A small image classifier, trained from scratch.
Model: 3.89M parameters, 32-pixel images, arch res2net, norm groupnorm, activation relu, depths [2, 3, 3].
Training: soap at rate 0.0033, 6100 steps, batches of 512, held-out accuracy 100%.
Rows from block 4 of a small image classifier, named by matrix and row number. Each number is 128 + 32 x the weight over its row's rms, rounded and kept within 0 to 255. All counts start at 0.
After each channel's rows are labels from the 100 images, of 14848, where the channel reaches its highest value: "top examples" is what is common among them. Only what is clearly more common there than usual is listed. The data: made-up road signs on poles. In brackets: how many of the 100, against the usual share in percent.
# c30: last pointwise conv (model.blocks.4.c3.0.weight, 272x272x1x1), inputs 204-271

c30.5 [124 104 114 189 173 151 118 159 106 165 186 125 121  98 118  84  68  59 199 118 128 186 161 117 103 163  77 106  50 132 180 156 127 215  97  94 187 129 149 144 118 179 112 105 153 163 125 143  74 151 102 128 106 135 132 189 151 138 155  68 143 109 183 154 130 125 219 103]
top examples: B (91 vs 3.6)

c30.56 [156 136 107 111  91 128 142 116 152 179 146 111  99  96 144 155  99 102 102 106 142 155 138  66 192 159 169  88 144 161 114 125  93 103  86 172  75  91 157  92  51 117 153 103 119 151 104 163 169 125 141 111 121 177  80 110 149 100 213  96 134 240 128 129 191 139 121 114]
top examples: arrow left (65 vs 3.6); triangle sign (51 vs 20.1); arrow up (35 vs 3.4)

c30.142 [145  78 110  91 130 131  99 104 115 139 108 131 128 152 168 101 144  88 105 170 160 107  92  86 114 132  90 108 142 123 147 184  59  48 172 127 213 172 160 103 148 130 129 178 133 100 131 114 113 123  97 142 128 133 109  74 150 106 129 176  99 148 102 167 201 156 129 163]
top examples: arrow left (99 vs 3.6)

c30.199 [112 188 145 116 154  83 149  98 127  81 160 125  78 184 125 130  92 119 121 130 116 153  93 128 129  84 155 126 108 173 115 164 106 114 164  60 101  81 139 177  98 137  99 151  94 181  96 187 180 179 129 149 139 122 126 144 125 159  87 136 125  98 102  44 136 130 160 149]
top examples: % (100 vs 3.7)

c30.113 [ 82 153 136 100 162  68  67  79 145  77  61 145  81 155 127 158 120  79 113 147 195 126  63 119 201 122  85 123 109 125  82  85 152 112  92 135  72 128 177 117 174 124 107 100 129 135 116 138 132 185 152 210 156 117 156 121 109 155 120 175 157 111  65 157 163 128 104 156]
top examples: cross (95 vs 3.8)

c30.183 [103 121 120 114  87 139 131 136 123  90  93 140 146  82 113 142 173  68  99  96 132 127 122 164 190 109 180  99 104 154 157 131 141  83 127 120 106  81 191 121 166 132 121  85 146 233 180 196 147 139  47 161 112 130 245 144 104 127 145 159 112 122 138 119 183 146 184 103]
top examples: star (79 vs 3.6)

c30.194 [158 120 104 127 119 158 138  73 134 118 153 139 131 130  84 128 109 107 155 132  99 145 122 142 113 101 107 102  96 168 158  78 148 150 178 133  73 159 116 186 137 124 125 148 102 173  90 156 136 103 165  89 120 116  92  98 126 133 175 134 136 116  76  81 145 146 206 158]
top examples: % (82 vs 3.7)

c30.31 [177 188 162 183 193 153 123 103  98 140 166 110  99 189  55 151 146  88 107 113 113  39 134 130 164 181  98 186 150 120 134 160  65  97 108 113 107 141 136 159 153  60 120 126 111 108  56 149  99  82 117 103 179 107 125  71 144 179 178 165 109 137 113 108 121 170 121 162]
top examples: 70 (100 vs 3.5)

c30.239 [145 126 144 134 136  82 122  90 163 152  75 157 153  65 112  57 109 102 132  81 128 133 180 135 110  93 157 191 116  99 144 107  87 135 120 142 130 127 116 125 175  51 145 143 143 101  52 183 132 108 101 142 131 133 151  52 143 136 211 155  93 116  88  75 191 168  63  96]
top examples: arrow left (100 vs 3.6)

c30.28 [178 177 109 101  93  92  88  77  62  95 162  92 149 151  68  73 112 169 181  95 111 137 137 100 127 103  95  74 131  89 154 161 147 148  95 116 136 137  89 160 135 168 106 124  97 162 146 178 102 125 118 163 152 156 130 134 145 151 148  64  84 124  69 163 117  54 120 181]
top examples: Z (73 vs 3.3)

c30.262 [ 80 129  99 119 118 124 171 155  76  80 113  31 150 149 104  93 138 106 112  90  92 133 115 129 147 107 116 132 127 123 115 168  82 167 201 107  77 111 156 137 112 107 100 100 195 158 154 135 129 176 154 117  68 106 175 163 159  60 126 159  77 134 164  85 105 126 164 175]
top examples: bar (89 vs 3.4)

c30.248 [ 98 115 115 124 182 143  71  95 123 105 148  89 139 178  92 174 118  90 138  84 109 123 156 136 118  87 145 144 169 112 135 141  75 119 139  75  61  97 119  98 182  79 116  58 104 104 148 189 111 107 142  84 138 148 142 115  88 196 121  74 141 142 136 154 119 137 117 222]
top examples: 70 (52 vs 3.5); B (40 vs 3.6)

c30.104 [119 105  96 149 138 144 158  98 176 162 130 135 108  79 109  56 101 109 140 123  98 129 118 127 115 136 206 101 111 106 107 110 127 111 169 145  86 101 131 145 157 123 114 118 115  84  35 195  95 164 106 114 165 140 148 126  81  92 107 151 129 108 102  84 113 124 120 130]
top examples: R (99 vs 3.7); triangle sign (41 vs 20.1)

c30.162 [120 111  96 138  89 122 125 111 163 119 150  58 100 127  98 197 119 118 114 204 130 140 146 114  96  94 115 180  80  87 118 204 157 204 116 152 106 112 106 112  91 170  55  90 116 127 142 189 102 101 146 119 108 118 107 108 139  90 147  81 130 183  93 146 179 152 149 144]
top examples: Z (86 vs 3.3)

c30.261 [195  78 148 123 151 109 117  92 117  89  91 165  93 168 145 142 117 118 116 110 144  67 148 102  77  84 160  77 128 199 146  84 123 167  93 206 138 138 173 118 172 103 149 149 130 128 120 182 129 100 108 163 126 143  71  83 102 118 115 138  60 110 123 199  64 151 146 182]
top examples: B (75 vs 3.6); triangle sign (67 vs 20.1); E (25 vs 3.7)

c30.233 [157 128 139 109 158 139 138 114  93 110 176 123 166 139  97 127  88  68 108  98 135 125  86 107 151 144 115 114 147 143  57  69 166 133  94  86  99  79 101 130 106 118  97 125 113  84  90 157 117  82 147 129 176 103  84 110 123 133  83 158 127 144  95 164 135 135  94  80]
top examples: star (91 vs 3.6); triangle sign (41 vs 20.1)

c30.137 [140 193 131  66 144 107 154 149 117 146 211  98 104  71 167 175 132 113 141 105 144  92 124 151  91 122 153 115 195 177  30 160 180  89 156 116 102 175 164 126 134  88 155 109  51 148 159 198 113 126 123  99 120 142 154 124 128 149 154 121 118  87  88 166 138 116 178 143]
top examples: arrow up (82 vs 3.4)

c30.72 [165 134 135 140 251 130 139 186 154 135 164 117 109 148 126 165 132 164 140 165 132 153  97 148 154 134 151 146  52 126 138 182 121 177 129 105 127 133 119  97  98 167 169 127 120 135 200 160 118 140 187 102 110 137 180 154 130 138 122 109 136  77 131 147 124 144 178 120]
top examples: 50 (100 vs 3.8)

c30.101 [144  36  92 136 119  91 187  83 104 179 157 138 178 124 113 145 159 114  99 101 151 115 124  91 129 104 130  98  90  67 162 143 255 122 105 139  95 147 116  25 122 172 201 108 147  89 145 161  91 175 132 160 121 135 127 113 143  79 160  93 176 111 110 143 109 121 126 114]
top examples: arrow right (68 vs 3.6)

c30.4 [147 135 178 143 110 126 125 183 214 112 148  65 165 123 114 103 113 121 115 118 134 131 125 112 109  76  96  96  95 160 104 149 138  92 141 162 133  94  57 155 125 101 164 160 127 118 111 149 196 115 117 193 121  72 180 119 128 129 198 109 104 127 133 111 109 180 148 115]
top examples: arrow left (86 vs 3.6)

c30.206 [134  72  89 106 114  42 108 143 138 110 125 123  82 183  95  68 105 123 108 127 125 104 128 138 140  86  93 103 116 127 157 117 117 107 162 147 122 117 189 152  80 117 132 204  98 166 119 127 161 170 138 107 134 142 122  65 157 106 118 153 121 101 157  62  98 122 129 153]
top examples: ? (53 vs 3.4); Z (35 vs 3.3)

c30.131 [117 128 116 107 147 148 115  93 133  97 137  85  99 160 120 148 116  91  72 106 110 181 144 126 159 108  98 119 159 110  99 153  90 148 116 117 125 121 140 201 209 169 116 123 136  96 107 140  98 124 122  98 139 123 110 156 143  95  71 164 176 167 110  64 104 146  91 141]
top examples: bar (63 vs 3.4)

c30.259 [112 142 171 149 121 122 149  91 161 157 102 112  81 139 147 103 158 132 107 194 130 119 152 172 117  99 108 184 109 152  89 131 141 127 135 116 115 101 134 147 218 119 113 120 113 175 117 128 197 101 134 111 110 151 147 131 149 135 112 113  74 157 158 100 113 103 123 122]
top examples: triangle sign (70 vs 20.1); bar (54 vs 3.4); star (27 vs 3.6)

c30.176 [113 140 116 102 117 230 148 140 132 122  93  97 120  87 122  87  84  49 132 147 120  99 161 127  81 139 155 174  63  95 160 142 167 163 126 149 116 186 132 124 182 125 104 102 116 103 148 111 106 143 154 149 133 139 134 200 105  98 124 164 103 140 146 150 129 128 123 136]
top examples: A (53 vs 3.3); triangle sign (43 vs 20.1); drop (37 vs 3.5)

c30.236 [ 92 102 111 103 120 138  93 161  97 170  95 136  86 149 132 165 132 132 124 155 188 114 143 107 222  83  86 151 162  75 130  92 172 152 119  86 205 139 126 116 179 100 161 114 180 153 141 100 115 128 148  88 163 140 109 136 100  67 187  83  60 146 133 136 112  49 144 112]
top examples: cross (53 vs 3.8); & (45 vs 3.6); triangle sign (44 vs 20.1)

c30.218 [173 133  98 116 163 111 124 141 119 153  79 117 173 136 141 210 156 132 155  96 117 144 136  89 132 104  66 127 104 104 122 171 132 141 136 168  99 128 128 166 100 192  56  86 126 107 145 151 122 128  97 111 123 164 118 188 126 180 120 124 135 145  63  81 145 139 156 133]
top examples: A (58 vs 3.3); ring (42 vs 3.6)

c30.59 [141 146 133 167 210 132 123 154 182 178 163 159  63  81  79 188 194 117 114 140 111  89 156 136 116 150 100  82 149 176 128 188 137 104 220 130  78 181 183 125 139 124 117 137 161 113  86 117 132  95  88 113 127 131  95 180 200  68 112  98 132  97 166 106 132 157  86  82]
top examples: 30 (95 vs 3.7)

c30.169 [121 124 174 162 126 117 136  92 124 137  99 133 160 110 118 127 116 121 132 117  97  81  91  89  66 156 116 120  69 222 124 147 121 141 146  89 145 106 129 121 143 128 177 113  77 121 122  66 182  85 131 120 198 160 118  65 153 175 160 142 130 168  81  75 216 172 112 127]
top examples: P (80 vs 3.4); triangle sign (43 vs 20.1)

c30.121 [ 96  81 152 102 116 114 122 131 134 144 125 129 103 128 148  87 158 115 154  97 138  46 161 107  83 173  88  64 120 148 110  88 156 125 122 106 136 153  89 114 150  82 155 197 132 165 131 167 111 120  83 111 182 123 156 100 132 164 120 153 152 119 117 133 146 139 116  85]
top examples: arrow right (68 vs 3.6); arrow up (32 vs 3.4)

c30.27 [139  99 115 165 155 131  75 134 109  51 175 132 156 104  73 140 133 121 164 183 117 122 117 124 174  83 176 129 160 127 134  85 134 137  92  67 148 153 113 110 126 108  97 136  78 109  88 150  56 177 105 151 105  99 133  96 168 117 129 138 135 126 179 101 156 123  86  51]
top examples: ? (64 vs 3.4); 30 (26 vs 3.7)

c30.36 [105 134 113 133 181  49 113 158 126 156 169 111 114 148  94 126 171 108 116 205  75 140  81 166 124 144 143 101  72 109 138 132  37 210 172 112 135 139 195 135 103  79 144 168 152 188  82 166 117 165  78  67 197 128 139  90 120 163 114  66 110 111 104 111 110 145 105 134]
top examples: E (59 vs 3.7); triangle sign (47 vs 20.1); R (31 vs 3.7)

c30.156 [101 145 152 169 162 135 115 197 106 117 147 132  95 155 116 115  93  91 177 111  79  98 193 129 179  62 115  74 109  73  86 135 131 103  88 154 137 199 118 136 255 169 125 147 109 114  94 177  92 167 161 115 147 232 176 156  99 122 139  75 157 175  44 115 184 125 148  93]
top examples: R (100 vs 3.7)

c30.83 [200 185 177 137 187 150 157 131  96 155 104 108 166 163 138  81  64  88 101 114 157 115 119 117 152 112  83 165 135  77 157 123 120  90 139 165 122 193 136 209 152  96  91  91 220 133 116 162 115 123 132 112 134  73 133 157  83 126 111  73 119 141 137  91 133 140 172 127]
top examples: % (65 vs 3.7); 90 (25 vs 3.6)

c30.204 [105 167 136 127 105 191  74 115 102 151  84 179 143 142 137 113 107 116 124 127  61 115 189 108 113 156 148 146 231  73  73 164 107 149  79  82 113 102 134 118 140 119 118 137 128 174 112 194 139 124  97 135 126 158 109 117  55 104 159  94 143 123 102 134 129 151  97 126]
top examples: % (100 vs 3.7)

c30.268 [ 75 116  96 118  92 204  98  54 138 159  63 166  68 141 119  75 203  99 110  54  89 141 117 129 209 130  87 119  46 149 110 151 179 129 180 149 144 245  83 114 163 150 166  89 208 103 135 169 105 178  99 115  95 108 193 172  93 143  84 144 154 138 105  69  93 162 103  90]
top examples: A (100 vs 3.3)

c30.46 [ 59 124  82 134  98 106 114 116  68 142 161 157 151 152  97 130 120  87 186 143 141  96 148 136  85 159  97  79 126  80  99 144 117 175 131 201  48  43 116 119  83 124 141  86 117  73  87 117 113 132 171 216 126 127 138 158 127 106 104  74 115 149 132 150 143 133  71 115]
top examples: B (92 vs 3.6)

c30.271 [132 127 116 134 113 106 169  75  49 113  93 136 154 131 118  94  90 157 143 109 154  66 175 102 168 154 138 201 143 159 112 117 126 118 129 154 172  97 132  73 183 117 140 132 141 174 125 131 188 124  60 140 175 135 251  98 105 138  89 153 176 140  72  97 131 138 110 144]
top examples: % (86 vs 3.7); triangle sign (69 vs 20.1)

c30.258 [ 60 135 108  69  93 115 126 159  95 102 158 130 161 108  96 156 150 126 106 165 118 137 156  58 155 164 130 102 114  79 225 165 142 145  72  55 130 132 134 132  76 210 162 133 109 166 121 140 134 189 137 108 120 139 118  70 178 101 148 168 153 137 115 127 149  90 183 109]
top examples: Z (82 vs 3.3); triangle sign (42 vs 20.1)

c30.125 [146  72 112 189 108 155 107  96 126 106 143 123 129 162 118 173 184  88 102 167 144 159 144 124 167 108 133 117  83 163 137 199  48 133 147 151 143  84 127 152 122 146  30 169  87  66 156 125 124 118  99 118 118 163 177 151 163 187 123 129 161  58 162 127 125  79  95  96]
top examples: & (63 vs 3.6); 30 (33 vs 3.7)

c30.112 [104 132 144 127  54 147  84  90 172 120 153 109 131 146 111 129 140 115 154 145 149 127 105 121 113 143 107  91  99 147 109 140  61 162 150 120 104 138 103 100 135 119  89 145  98  92 116 138  93 153 173 161 155 188 122  87 168 219 161 132 161 153 162 102 155 104  95  88]
top examples: & (79 vs 3.6)

c30.40 [200 172 114 101 169 107 113 117  67  87 187 126  93  91 195 142 127 149 109 115 120 164 120 127  97  83  87 106 113 167  70 187  90  80 180 103 161 117  95 138 114 153 120 173 152 149 167 121  79  93 121 178 180 127 107 102 126 133 175 125  95  85  98 171 150  97 164 124]
top examples: arrow up (92 vs 3.4)

c30.103 [ 91 132 125  47  86 182  78  84 164  92  93 174 100 147 102 178 153 112 147 155  85 154 115 135 111 103 126  76 169 120 117 129 189  87  87 181 149 108 112 125 120 119 136  87 116  83 130  87 149 146 100 115  75  89 105 191 159 162 106 173 154  48  94 113 141 102 159 148]
top examples: A (94 vs 3.3)

c30.166 [122 141 176 130 184 111  94 161 107  76 108 168  99  93 113 125 121 100 136 134 172 139 195 121 177 123 113 118 136 137  88 147 143 152 134  77  93 179 153 117  88  98 132 146 111 136 136 119 115 187 137 105 152 119 117  91 151  92 105 141 136 119  64  99 141  50 145  75]
top examples: ? (82 vs 3.4)

c30.34 [142 113  93 127 125 127 104 142 143 147 205 151 130 151 161  77 208  62  95 162 144 140  81 183 139  85  89 161 111 144 165 154  77 112 150 175 160  95 107 106 170 200  93 101 110  77 169 183 148  98  86  86 102 146 153 155 106 155 151  81  69 104 114 132 173  91 183 133]
top examples: 50 (100 vs 3.8)

c30.39 [119 116 100 141  79  59 108  94  91 167  63 119 241 114 150 160 129 118 106 122 224 104 107 123 178 130 126 142 102 125 102  61 134 124 135 136 166 140 146 156 168 135 103 174 166  89 234 170  82  86 112 233 119 119 165 129 133 162 113  76  99  82 139 132 166 152 130 119]
top examples: cross (74 vs 3.8); & (26 vs 3.6)

c30.230 [140 167 132 158  50  93 119  80 135 109 126 112 180 118 125 111 132  76  94 168 115 100 131 145 131  92 106 130  92 108 147 123  85 154 101 104  91 134 140 133 197 122 112 124 109 152 106 154  96  95  95 109 179 133 157 139 124 153  51 124  78 125 197  88 144 120 115 150]
top examples: % (26 vs 3.7)

c30.178 [104 145  82  95  77 193 179 196  95 108 193  95 168  97 143  56 118 101  87  98 171  83 186 111 102 144 111 110 130 155 138 112 139 151 127 151  94  85 107 197 104 148 101 137 165  73 125 159 138 145 104 169 128  70  82 102 101 118 191 139 127  85 117 103 157 191 113  86]
top examples: arrow left (93 vs 3.6); triangle sign (60 vs 20.1)

c30.116 [145 141 149 144 169 176  88 219 158  90 141 127  88 122 124 107 161 116  87 109 160 117 163 113  46 160 125 149 119 121 159 155 114 119 124 128 120  95 129 118 105  76 108 137 164 111 192 133  94  35 148 165 136 118  84 141 140 136 164 100 129 155 120 154  78  78 193  89]
top examples: arrow up (89 vs 3.4)

c30.64 [ 99 114 108 111 214 156 136  98 131 147 149 130 139 180 132  83 136  80 147 160 135 146 130 150 138 113 134 105 114 130 131  87  88 113 171 109  82 162 190 135 142  94  97 176 142 117 138 131 108 132  97 109 125 164 127 104 128 131  94 126 126 193 198  60 135 106  91 100]
top examples: bar (96 vs 3.4); triangle sign (64 vs 20.1)

c30.11 [154 161 136 147 110  85 119  85  36 153 199  77 107 152 115 171 151 105 123  67 135 113 152 158 137 114 177 211 135 136  52 117 123 109 111  85 111  94 117 165  95  82 103 166 187 127 119 140  98  82 147  97 154 206 163 129 140 113 111 158 209 130 176 175 128  99  72 149]
top examples: 30 (100 vs 3.7)

c30.143 [163 199 124 142 170 167 144 133 113 141 161 190  86 131 134 113 205  83  91 198 106 161 167 154 115 129 146  67 164 136 111 118  89 149 157 162 167 112  96 172 148 123 144  95  69 150 123 163 176  87  58  82 113 162 167 162  77 102 188 121  88 101 148 147  58 142 120 157]
top examples: arrow up (100 vs 3.4)

c30.41 [116 199  82 143 185 113 116 162 106 101 189 136 110 170  36 211  76 160  84 107 142 157 206 189  96 133 101  74 139  67 108 172 119 170 150 163 123  94 167 165 190 156 105 107  90  77  99 205 108 137  94 153  95 122 105 126 161 135 117 135 182 132 153 133 118 157  93 189]
top examples: E (87 vs 3.7)

c30.190 [168 166 142 166 155  91  93 139  63 150 157 105 160 107 136 133 100 192 141 119 179 104 138  51  98 128 150 137 110 119 150  75 159  85 151 173 154 160 190 109 169  68 100 132  95  56 155 131 101  98  91 104 132 118  94 149  44 141 189  85 119 121  84 144  86 147 111  99]
top examples: arrow up (95 vs 3.4)

c30.48 [109 191 139 105 108 133 124  88 199 156 118 105  97 132 161  99 184 142 142 104 100 134 118 147  93 151 157 137  93 144  74 133 129 136 105 149 150 140 135 107 162 114 134 147 105 164 184 106 119 158 137 143  60 133 159 133  94 113 123 123 181  99 147 154  93 177 152  58]
top examples: 50 (82 vs 3.8); triangle sign (43 vs 20.1)

c30.111 [147 166 168 117 171 111 159 139 122 130 109 123  96  54 102  93 167 112 111 127 174 163 173 139 155 152 153 138 156 158 114 115 144 150 124 128 146  24 130 129 167 135 126 142 106 133 105 121 103 155 114 148 167  95  86  37 156 117 147 106  95 130 136  72 127  97 110  71]
top examples: ! (85 vs 3.3)

c30.122 [112 139 100 130 126 120 156 110  63 110 138  92 114 144 172  95 101 160 152 124 108 131 121 182 110 175 117  95 209 130 103  90 108 174 113 115  80 152  96 108 142 157 123 113  96 108 199 134 119 135 119 165 110 123 124 161  65 106 177 113 124  43 104 128 109 185 141 127]
top examples: P (48 vs 3.4)

c30.129 [120 152  60 111 146 176 136 138 116 134 130 125  80 206 108 150 144 110  70 139 122  93 146 199 147 134 119 143 104 178  97 119 134 145 181 211  72  98 145 151 141 118 155 152  69 164 219 149  84 144  88  98 165 164 160 127 142 133  98 113  98 124 151 109 127  80  36 123]
top examples: arrow up (81 vs 3.4)

c30.210 [120 127  42  87 170 136 116 121 146 210 160 109  98 174  89  74  40 121  93 182 157 113 105 115 104 139 167 116  97 156 188 136 147 137  92 148 116 119 106 164 135 187 120 181  67 142 131 145  79 137 152 127 116 170 119 138 135  75  82 133 164  95 104  68 118  88  88 121]
top examples: Z (84 vs 3.3)

c30.22 [138 130  94 112  69 167  84 145 114 118 187  94 133 119  91  97 139 130 188 168 128 128 145 163 113 185 146 127 134 103 135 104 174 110 119 135 100 107  81  40  92 168 155 114 144 103 121 107 167 134  75 129 129 126  95 148 117 110 107 124 106 172 161  73 128 140 109 152]
top examples: 20 (72 vs 3.8); 70 (28 vs 3.5)

c30.158 [192  94 119 100  90 154 106 113  33 145 146 158 110 164 130 133 142 112 133  53  87  84 103 134 107 114 168 148 186 154 119 162 127 135  90 134 140  89 120 178 188 156 118 115 136 138 150 141  64  68 109 147 151 152 170 180 179  84 124 169 129 114 146 129 135 135  74 156]
top examples: 30 (95 vs 3.7); triangle sign (43 vs 20.1)

c30.62 [118 118  93 162 142 160 159 131 146 165 127 117 119  72 103 112 139 121 132 126  73 139 144 148 201 128 109 198 137 217  52 106 102 137  93  36 142 191  98 146 170  99 153  90  78 115 109 141  92 148 188 163 171 135 170 165 113 121  52 170 119 129 132 158 168 151 155 141]
top examples: B (59 vs 3.6); R (41 vs 3.7)

c30.84 [136 125 154 106 111 210  77 128  82 100  99 186  85 157 140 115 181 130 122 100 148 135 149 112  99 130 104 217 139 151 175 110 118  48 102 131 142  88 185  63 150 174  86 177 194  73 139 145 147 158 132 155 141 142 141 112  56 147  55 127 142 117  72 118 145  74 156 101]
top examples: ! (100 vs 3.3)

c30.68 [ 64 133 136 172 110 144 158 140  75 148 123 114 155 123  81 102  51  83 149 143 104 134 133 135 186  95 134 203  98 103 148 136 131 114 123  80 189 116 139  86  96 157 127 126 101 142 100  95 127 128 152 148  52 153 170  87 174 139 100 138 162 174 122  93 155 123 124 115]
top examples: % (65 vs 3.7); & (35 vs 3.6)

c30.23 [145 128 172 125 148 136 113 167 168 152  78  72 101 151 151 156 128 133 125 105 109  58 141  99 148  51 145 136 152  83 126 113 101  98 137  70  87 131 133 168 151 113 102 146  69 131  58 182  49 119  98 104 136 151 191 177 115 166  91 143 149 159  84 145 137 102 185 138]
top examples: arrow left (53 vs 3.6)

c30.256 [115  91  94 163 143 122 161 172 147 147 111 154 160 181 121 109 156 127 158 177 112  71 174 142 115 126 167 174 160 135  32 159  63 151 236 129 160 128 135 203 104 151 126 173 128  87 121 131 147 182  83  64 205 103 135 161  84 113  96 165 150  79 142  90 176 133 129  80]
top examples: R (38 vs 3.7); A (36 vs 3.3); P (26 vs 3.4)

c30.81 [154 166  94 188 131 147 171 145 156 126 122 189 117 130 126 118 151  84 121  96 108  98 136 127 123  89  90 153  89  92 108 132 117 116 199 107 126 140 101 114 112 161 131 109  82 149 100 157 133  97 139 209 119 121 159 151 177 100  91  87 161 152 121 105 168 218 133 170]
top examples: & (54 vs 3.6); % (28 vs 3.7)

c30.229 [126 146 104 101 116 146  85 144  59 139 104 167  99 146 159 159 140 141 161 159 158  40 185 131 177 127 106 174 105 123 171 122 100 172 131 104 102 155 111 114 148 112 122 154 128 149 149 109  72 150 107 153  55  93 133 110  93 148 114  88 121 123 138 116 145  95 195 126]
top examples: 50 (79 vs 3.8)

c30.173 [ 61  83 119 114 108 125 136 174  97 105 145  92 120 161 111 153 156 129 106 141 136 152 158  79 159  98 164  91 157 116 134 193  70 125 112 154 137 167  81 153 147 102 148 119 170 188 190 183 174 183 155 107 109 123 140 135 124 127 129 152 108 134 121 137 103 114 135 143]
top examples: ? (83 vs 3.4)

c30.177 [158 115 145 116 144  84 130  65 116 139 193 138 148  97 100 192 151  53 111 125 152  74 127 125 126  80 114  81 113  93 173 119 160 123 107 116 138 116 108  96 153 109  62 138 200 125 154 110 114 130  95 134 130  84 174 137  53 159 133 124 126 134 209 120  91 106 192 160]
top examples: cross (89 vs 3.8)

c30.14 [ 94 136 103 154 119 157  97 156  78 111 148 122 187 147 106  85 157 174 149 131 129  72 131 107  97 128 138 138  84 157  77  98 140 108 138  91 166  80 137 136 140  98 124 136 170 131 127 144 108 155 126  91 160  64 184 110 113 136 118 119  97 137 162 115 125 155 105  51]
top examples: ! (40 vs 3.3)

c30.146 [100 151 126  80 113 134 142  75 123 154  89 169 126 124 102 119 137 107 105 133 188  69 118 108  83 125 168 142 125 141 113 112 124 122  94  72 138 153 108  94 216  92 152 187 123 184 178 108 133 150 149 182 124 169  88  65 151 136 105 114 134 149 157 164  91 168 155 130]
top examples: cross (56 vs 3.8); H (43 vs 3.8)

c30.89 [152  78 108  96 131  55 105 185  86  95 103 136 141 109 128 159 130 158 134 163 166 110 156 163 113 146 153 119 103 138 133 104 162 201 129 130  83 131  81 186 136 133 154 137 104 109 133  88 178 105 159 117 163 115  63 117 181 149 105  65 171 120 111 121  67 123 142 113]
top examples: 70 (75 vs 3.5); triangle sign (75 vs 20.1)

c30.159 [136 165 128 130  93 118 103  99 174 116  98 101 126 105  79 158  66 152 164 103 138 154 184 134 139  39 149 106 106 155 151 168 108 161 125  80 107 145 100 145  91 160  79  90 127 159 161 119 155 129  68 176 130 112 119 177 150 169 126 104 183 136 164 160 164 126 128 184]
top examples: triangle sign (54 vs 20.1); P (40 vs 3.4); arrow left (30 vs 3.6)

c30.107 [116 125 109 171  56 154 149 105 169 121 105 131  97 118 151 137  84 133 116 102 116 134 110  99  35 103 128 105  74  60 131  73 154 154 141 161 115 122  75 180 158 147 122 142 141 191 183 163 105 133 100 115 132 139 123 108 151 130  94 143 143 143 160 167  99 202  88 156]
top examples: E (96 vs 3.7)

c30.260 [113 110  82 167 116  82  74 106  96 169 133 174 130 152 120 143 102 140 114 161 126  28  90 138 184 105 147 136  96 136  97 169 122 182 131 127 121 100 100 131  94 126 107 114 145  85  87 162 159 115  90 123 116 104 205 117 156 135 176 135 142 107 123  92  85  90  89  82]
top examples: & (46 vs 3.6); A (36 vs 3.3)

c30.35 [145 126 133 121 111 106 108 138 166 127 148 192  53 144  33 102 104 146  61 124 129 137 175 145  92 105 122 151 108 120 105 107 180 128 121 113 128 154 155 176 101 148 169  93  91 143  93  91  74  42  53 157 160 123 116  59 137 172 114 184  82 111 105 119 121 145  73  79]
top examples: arrow right (55 vs 3.6); A (28 vs 3.3)

c30.61 [126 185 101  95 134 128 132 161 126 145 169 102 120 102 130 111 146 132 143 121 112 144 181 110 146 133 110 155  77 109 132 109  82 125 134 134 159 166 129  87 134 118  85 131  95 121 185 104 192 171 152 117 117  95 127  71 108 120  65 100 119 133 176  75 111 101 203 123]
top examples: 20 (80 vs 3.8)

c30.79 [139 101 108 142 144 130 132 116  66 219 142 131 152 108 129  68 147 149  99 117 178 118 114 121 173 151 175 153  75 146  90 143 146 186 150 142  92 122 143 152 146 155 141  69 155 102 144 122 172 134  79 133 114 124 141  86 113  80 138 127 160 178 143  65 130 104 186 100]
top examples: & (65 vs 3.6); triangle sign (50 vs 20.1); arrow left (34 vs 3.6)